config = dict(
    targets=['material'],
    kernel_size=3,
    init='torch_default',
    lr=0.00075,
    beta2=0.999,
    ema_decay=0.999,
    warmup_steps=340,
    weight_decay=0.2,
)
Rows from block 4 of a small image classifier, named by matrix and row number. Rows with one number belong to one neuron. Each number is 128 + 24 x the weight over its row's rms, rounded and kept within 0 to 255. All counts start at 0. Numbers have three digits each.
After each neuron's rows are labels from the 100 images, of 14976, where the neuron reaches its highest value: "top examples" is what is common among them; "lies over" is the class under the peak. Only what is clearly more common there than usual is listed. The data: close-ups of made-up surfaces with and without defects.
# fc1: MLP up (model.blocks.4.mlp.fc1.weight, 768x192), inputs 0-95
# fc2: MLP down (model.blocks.4.mlp.fc2.weight, 192x768, transposed), outputs 0-95

fc1.395:146077107149107109107086116096162091138154115147117121169145104090155166149132120115104091115126117097144141141161184129140151113144112153131128115113126122112154147150140111143129144130125121148088130121099090112103110167122135098092099156150154123094136120134154168097099164158124181157
fc2.395:103135122132156104140136110129110101207144129103111125147113125120119151152133068153150124107153172133090161122134142143106180117139133126107096150121118124111164108105129121077168125114110146158084117110164142131121103108096154125114131091151115148153113156132126110128128141137161178137
top examples: smear; wood; circuit traces
lies over: smear

fc1.215:116143094149159153166097123111128127149098107135119154193111121141147131133196139160107133153125080172130093137121126108135142124126155137101191145115120134127124116170091156130116151130152126141159114145129101137139117125127146130059128124115151162171163080111143099112112109120125114161
fc2.215:095110124121137178098151104124163124137144127092080134097119113094109139183126139087109173103160136115119186123150156127138136100106098148122126117084122107085109139148115122090124127117091074119161128066112129141116110109118135131141134110133140084154135128136104101153097134130129139148
top examples: hole; stone
lies over: hole

fc1.425:101076102174092110177123162122142128107096129151105177147138109119169168134120114148140126127130131118151137114112150132140109127110132114076167120152168120161141115110146120118138096107126170159148150144129129120134100168086146131137140125172164145144174089127095153092120140168152165141
fc2.425:094152126176123110116108127131148144146096113112113127140126137114163151133139086130170132110119158142089123128117109099112127109185097155120075189109127143127136111151112126105139113181154135128130120129101103127078104155106146115103137170104129155181153155167135125128115111144161119112
top examples: carpet; stain
lies over: stain

fc1.673:134127147122089130137110156112181094046117141112109096089096101128136116098116112152122104144122149096130136057139135158100109136111088153134133074138130130143130129093134108110121082121132181141164184142070186097138143138125108178119136110158155134095171132118151120142151137096164110153
fc2.673:103097112107170176109155139142134139137149135104120114130123139098079160179145160114151128133152134139121161091123166122126122094079087122148169115109143109109113122164150109117127109114086086102128148062102164129121137122104146143162156089140105128159119109126136133121149148150107150178
top examples: bright spot
lies over: bright spot

fc1.91:124097150088134163101065165142140150140125146133124123116129125108138107114165147157132114162139127111137114042118136131110125139075116101141139061107135086155144152087126086105112086092133138137138130114096143133132191130090109169094126162181158140123126122140161128117114137145138162133
fc2.91:113117128157115179117150129103175125133128089115097099173122130067148128161142172061150148148153107128113139106058146127118108121101068096120118128143114133138165154125133125124152113145112138057136139107116133116132126085141146151155147120127124161193146113109126120120124160151116143136
top examples: stone; dent
lies over: dent

fc1.392:141172148098153119163111187126186149121099152114120137089114116108133110117149144174125123136110096134136122111117141115152094139087127134140144076117135124104131141146063109140129119128128149164159101122127204125140155122129078103126141111155153159109169145115116119140156123130103094122
fc2.392:150088107134114171128125156123154131133143114135130117142110127115149117154132154069119122134101150099144105098117138148163123114082073086155131117119123141138134172130147096107139134127136087100115174137093125161121147092116126145144129104151110139148140137118162160138136113129087138165
top examples: bright spot; carpet; woven cloth
lies over: bright spot

fc1.554:102101105144139120109102167112165121121131119125132155110114115105130131135128128147123123141122114115134145115124098141149140140176105130109144099162144140139127180138071136081132122099105131142134107126142116131142182113123120147113123121129143172096122154118133109100143131128085139141
fc2.554:118090102108156139116096151124104139109146088112123091154098135114156153118120104130123099114145133127128098103123157121091113109148135122135120097137188129135191088155134161119175090092160156122117144119113131093198145131109166136111107142140118140104108073151114116123118114177118127117
top examples: stone; stain
lies over: stain

fc1.202:105156115117137117105104105133114138124154145154097113124147166124148133126145131141105120132104112085172114144162130110114105114138152130144107068152138117139158149126103095098127083091105122117140146119124132125116147164119111100062091127144142092127126108111086187113121193160144169116
fc2.202:089119117134135112108103104149096121145145118154109152137132105100145128144129112087109149094147109147111134163136159160107116126165144121159118153110129069109165102134155138134109144116110151175125121166151097155137136106142132140112125102127145110173114156157121112125093179127150129118
top examples: circuit traces; smear
lies over: smear

fc1.569:121133157089142160158086169124153141082140126121075090108094099109131148098113126174127110154123149134133148045168145115131086140111092153149147083132160113123145146101121145112147098148119172170132139156124171109118174113120107158128130136148120138102138127096163109139140106126153125154
fc2.569:160113104125142149151143143122137135106108110154117093166135134102110105162137153085161127140131130135143138104105138170143119123100088053146113101128123151167156159128158094145126118133135105108095155129103144157091136104122132158163114102129115164129125158105161136102143111160104128150
top examples: bright spot; carpet
lies over: bright spot

fc1.463:120156124112120123135111118122121101104130101106115115103096123134123128074153122140118129150114081145142106065161154117134106123110135160110175121106149123130137153100135124120142100106141144136151132126126159114137146122109100174122126140157136175158170106106153125137123128096125123142
fc2.463:116129114115140148140118111092131120126191100102118113156112108123094138153096153101166120113144111135138105125047140135117111108073123161133129122136165130145130105130135133162127151117129120091122133141067131108145120138144113145143148100135117152104091138180113076115168111164101142164
top examples: bright spot; wood
lies over: bright spot

fc1.318:128139147140185113110114146101129170104090113132159129125114139122136110127117103122130077105115100061143109138127169130084130115127113140117125160134144090144131118119139131119116142114108158163130113118151152108097082148137135105127118130125102109130103116088136121147126136136109111110
fc2.318:114105141146127116112067142120110113119160115113138133129133096117156152139123108081103092123111138097139107120142148117128144121161099130151110152128129140162135133115120136160146164101132163160155143157126134168175122101159121113122172108151099116161108173128108162153110124082124122139
top examples: smear; circuit traces; leather
lies over: smear

fc1.767:082136075194144115139093116105115138161114114129108146189094155117132155152165121168134142139126096142151103109131132113119114118142145162105172147141132119131111113164077133113134098129153133147166121137156089151147117126134127130067121153117155143166137069118134131115103131135103136142
fc2.767:102100122128143177098151108109163129131154123106090129098113114088089145185136142085125166086156155110131192118151157116115160095111084130138116119095130113092095136158129119099119111119084091137142126072111134136100131119116137130134141106127132103172131147133087107158101150129130150152
top examples: hole; stone
lies over: hole

fc1.500:114143125097082156172168146149174105118150148108133116139135109123131136085110172144125116135138133125122102123171157134120145121093113106145107100105144078104145125103124097106152127117110154163166137127145164096107158102107169172138111110130155128152124122129135124121125123171111138104
fc2.500:110126111128149140111189125120162158147101110107101132152133127081116155147171156088165171114150103146111161129085171127122129120088072134153144140124091094129119155163139111129104137124107106083137142037119159156104107109139136146166134115106144144153136148105121121134117142132126136155
top examples: carpet; bright spot; dent
lies over: bright spot

fc1.142:110121124188095174150131090144165145080106133147097144166080148142100109078135165152093135122104137100117093119158122128129124133120099160090133130150148116124127096138096127103124119127125145166150165131149098120099137098125158120119108130129094135172162134101113109126147134143122151153
fc2.142:113096100121160181101142143090114126104156103116115082151132141094107148170090175128132150129145136150133143134054181155138142090098094145113123131142156105099124082142157134115106122089117118121130143107142143092127102090115156154151118095126120136150109138141156113123117146191146130148
top examples: stone; stain
lies over: stain

fc1.545:128112078155094145151138102143161143135103091127118133158140149110131137093151165161116111119104119114112093157147136150120103114140103142098121180128162104135136112131110140167130104089148121172145139114144092181104134115106146109104119151116130111168099096097131127113124153193086151159
fc2.545:100085085130149172092147146095119138137157118113130097150115128094113155159126123103172112107148137143107136105069179133132152086103106131146135122141136118130149083172169103091108139114104090064128167124102133085142123097115165153131126103092115171155118150127162120124115127128155143167
top examples: smear; circuit traces
lies over: smear

fc1.745:079145134158123147159108092135128122136115136139116125116081188137149134133152152130109105107102112104126148139111137141128081144148098132095150135166162118124118104112134103136122072150132162133122171140115116083094095165093109136148151111126109114147192104112097107151107127181121161133
fc2.745:133126142141121088129124147144094164085097117142135130133147145128165145089137122152132121095126142139107130131114145090125142130169124151131127123139163143116156080112154138154110157144149189143116120189160108105143145152141155150113074159090130189116125106139176138167130119145141107111
top examples: leather; stain
lies over: stain

fc1.312:112138113149146137115092106142138070151110099129135157142096140128128139129184107136120128143133100149148126063153140105120100140122131129075149146128161134119109123143119147126123106083140130154126183166125089157139158129113139216131130141104123151163157126114136077131124134107143095161
fc2.312:099139151103130136120128090143156095129135131087106110121112100141093133186103159117111155116148130132158127159145163129109113113116119130110109132114114130133102109153089173121159087101126103149148095073114145098130114097100109109141138116168120103131092100125053103154118149155090149137
top examples: wood; hole; stone
lies over: hole

fc1.292:124144086142116141157111121149137118120115085088120119173118128142128179148176139177130113130132119158145142093161153149115104119092173156137172139101132125135097112147107130114092127159121157125096108118111149147080161133100119161109155099106166129138152115121124108129133124108086080120
fc2.292:168128144135125142129126117079151080113151127098108092149130116134165109163112164141148140133117094104124133125124120133147101143120127151112077127133117116092144133137121110091160115107135077131144107093104131113088106110112134115100112112158149106119170115128163112085131118182131131121
top examples: stain; stone; wood
lies over: stain

fc1.338:105121159159140145139085143142117123121130107086131137113115151132151111145130087135133091141147107098142101127141123186105141144173128159128124084124127145135102137124154098131094106138166139120147143151097111110130121162111129133147115118125149120147160104137158120109140184151129155139
fc2.338:104133109131162113120141133174098137129132105113155161111116138100098158135143102133121124081153155131126166124164130093099164098158159138143132136110124122132132080109145121063153128116115165170074100111138134151131168160138145132120148112082117124122090158127095123167133141113142136112
top examples: stain
lies over: stain

fc1.538:090132131121141167178118127171129147079135106090112147151102122098163157109121103109112099134106118127130149098140150150095143122137120138090185131111153143112145100100120116137113120103130144187157128141119098126113182126096097129153099132100148147122184119111130120106146134189079125130
fc2.538:136145114171124114123142134127114108097122146127121164080121138145148120110092082150133088171118085117123141132122124119120134122147192113094081143122141130115140077106144136108105122153127165119083108178177107125171109141117144111066097129123130129091122106124149098142123151142135124125
top examples: stain; carpet
lies over: stain

fc1.254:138151151112105108149100148106156088104142142098103123086120119112114130100124113151120104135100127109154149072163166137134104161122095123158134089129141136159114149132130091144123064101145183128156169171084192109134193153107121149151153129155130142106164120126142142115133150122162109148
fc2.254:112100106115135165113140125112145122132152113099126115128116116100111157170126166119159142061120115128136129102094117093118136097100088115115150109113143093106087117156164119110144117123088077096123149062114143133148162096082142133147144115153115158175124122139142133141120147160125164159
top examples: bright spot
lies over: bright spot

fc1.639:109141134196139155136105114129160130112134100132144173153131124132112159140170164158146115121108131138157119103113127092113081102112150105139152113130130117126142133112106153125159117103143092120127193148109170121092160119128111183156136100102096135108130103146152091081121156135102098117
fc2.639:125147131125160111122123108115154120075156139101158134130104126151097108116101135133135112124100136096147127146159127147125108127153093149150079104139155215157112123150125166104129095113179124158133100062100128143126140179135117122124161116179106142122108102166102112144150154107083122102
top examples: stain; brushed metal
lies over: stain

fc1.575:065108142152131175161113140158125158108126128116122126126072119098158132080135150131106129122102087104135118098160120166095082121141127124105119146134151133134136097103107135114108087098113137178172157119131125094126184138083114128131098166120105154128160115093109138135112123135124128112
fc2.575:092148098178142121147110139123120124052085117109134174127144126117173105099114086134123105161106080123124099150107086143118170133170152144117085151127122145127142084095113113154106159117144184165102119180132089119148101139126119122124098092088143160105126127122182104129106169155151136125
top examples: stain; stone
lies over: stain

fc1.701:082116109105104128135170107167127129114128110167111172159124136139115107130124141136073136107110154128118129156152126161114111138103132136093112103156131113132123109114115137105135126150145142137140137145126169127129131132110153136110095130131125127163119122144055133121114148119108122186
fc2.701:099103132113149174085128109120137106064147131094096113146110103106108152180113123122106160130137106155139130153109169157138116103122105152094168130119139113120153109171131159130153101091112121106166111097120125105168116077117119141162106100128157125178101124170100104144090169163109135125
top examples: hole; wood; stone
lies over: hole

fc1.549:118129139099158153160138161110192131097091152115111103097107143111121152088127128136124141137115104120150130084126127109099055148111085144128122062125131126107132163122104105114105125142152167152149141130143171106147156106126110147120141141133142172112164145095161147139161105106144116148
fc2.549:151102093120132171123149141130146129133143117117133122154117134092116128176130145076145136111137154145125137093084161138144138105083077084145151113125128121140115128136155106097133130105110085083110172101098155141107161090131145148159157096137104161157130138125157133124143101156096142165
top examples: bright spot; leather
lies over: bright spot

fc1.526:116091135166147136141124126094123128148138131118127146113088153107141141113110127109116066119108119083124095133163137192110114107118132130111125139116130156142118160127165147138117131145136117126141184161141132102118114147113133108143128162123100133145136141102171098117128153167109167087
fc2.526:110138108129138094143119114156105122119135121098157134130127131128101124140157094148124128068144144135114144137163100119108205109178109150144102144138165116184121108109165128091170140113129156165078116154156125167107122150147114138130170115092125148100098201141122113159137128111159149134
top examples: stain
lies over: stain

fc1.177:078112119134143185140122109145126127133099117123135112105072128135164121097170140166136117114113126121169124087145094123107128121102089130122156132172156117116158168116106092094091087096143119142183164159131128159103163145095090171100146115136110137121175087078163110129127144153111093104
fc2.177:114107116150142123127116155091118103062129097127140090143133119161136129132115090101153126134122127146120098116136103130108167115165134136155104127135158173145206141143160157138132091097140185146105126158123109122123120153147104149112126131136133182112106144057153121111132145138083118109
top examples: circuit traces; stain
lies over: stain

fc1.272:096125103148137141167109112145116126134134133088110140150107135111121181144164173168111125135116080133115149132188115124101110136104154144098211133141130113171104098130098121135123121145094154139119106124108146149077154110118124130087121145117141096125133095114139088151147166163126112098
fc2.272:183125129137140113145115120095152130103199101127127106140151135131160092143130126104136110123109091107143133160088126086118116123160135118113068149152128149168116087064118128094138119124163137099153118140161098101116184113134142143117097116172147137085137116145129106121111097166141130096
top examples: wood; stone; stain
lies over: stain

fc1.93:114119087158136122137108109156113084146115114150138139159145119121124156135182130164105145146111105127132120120113135103126134114119126143095192137140133134147124110167086153141136127098151137117113139152115117129137148143135139174104143106106140137179144098140125089110134130119131082179
fc2.93:099137142113105164108131088130166103119158119100076124110114105101114120180096152104130158110135125132125146121153172135124105116114113165116100129099113098084139135163106160104154095116112075169154101055087140121112100106101129117131132130122147095159121106154106107159098148157110140125
top examples: hole; stone
lies over: hole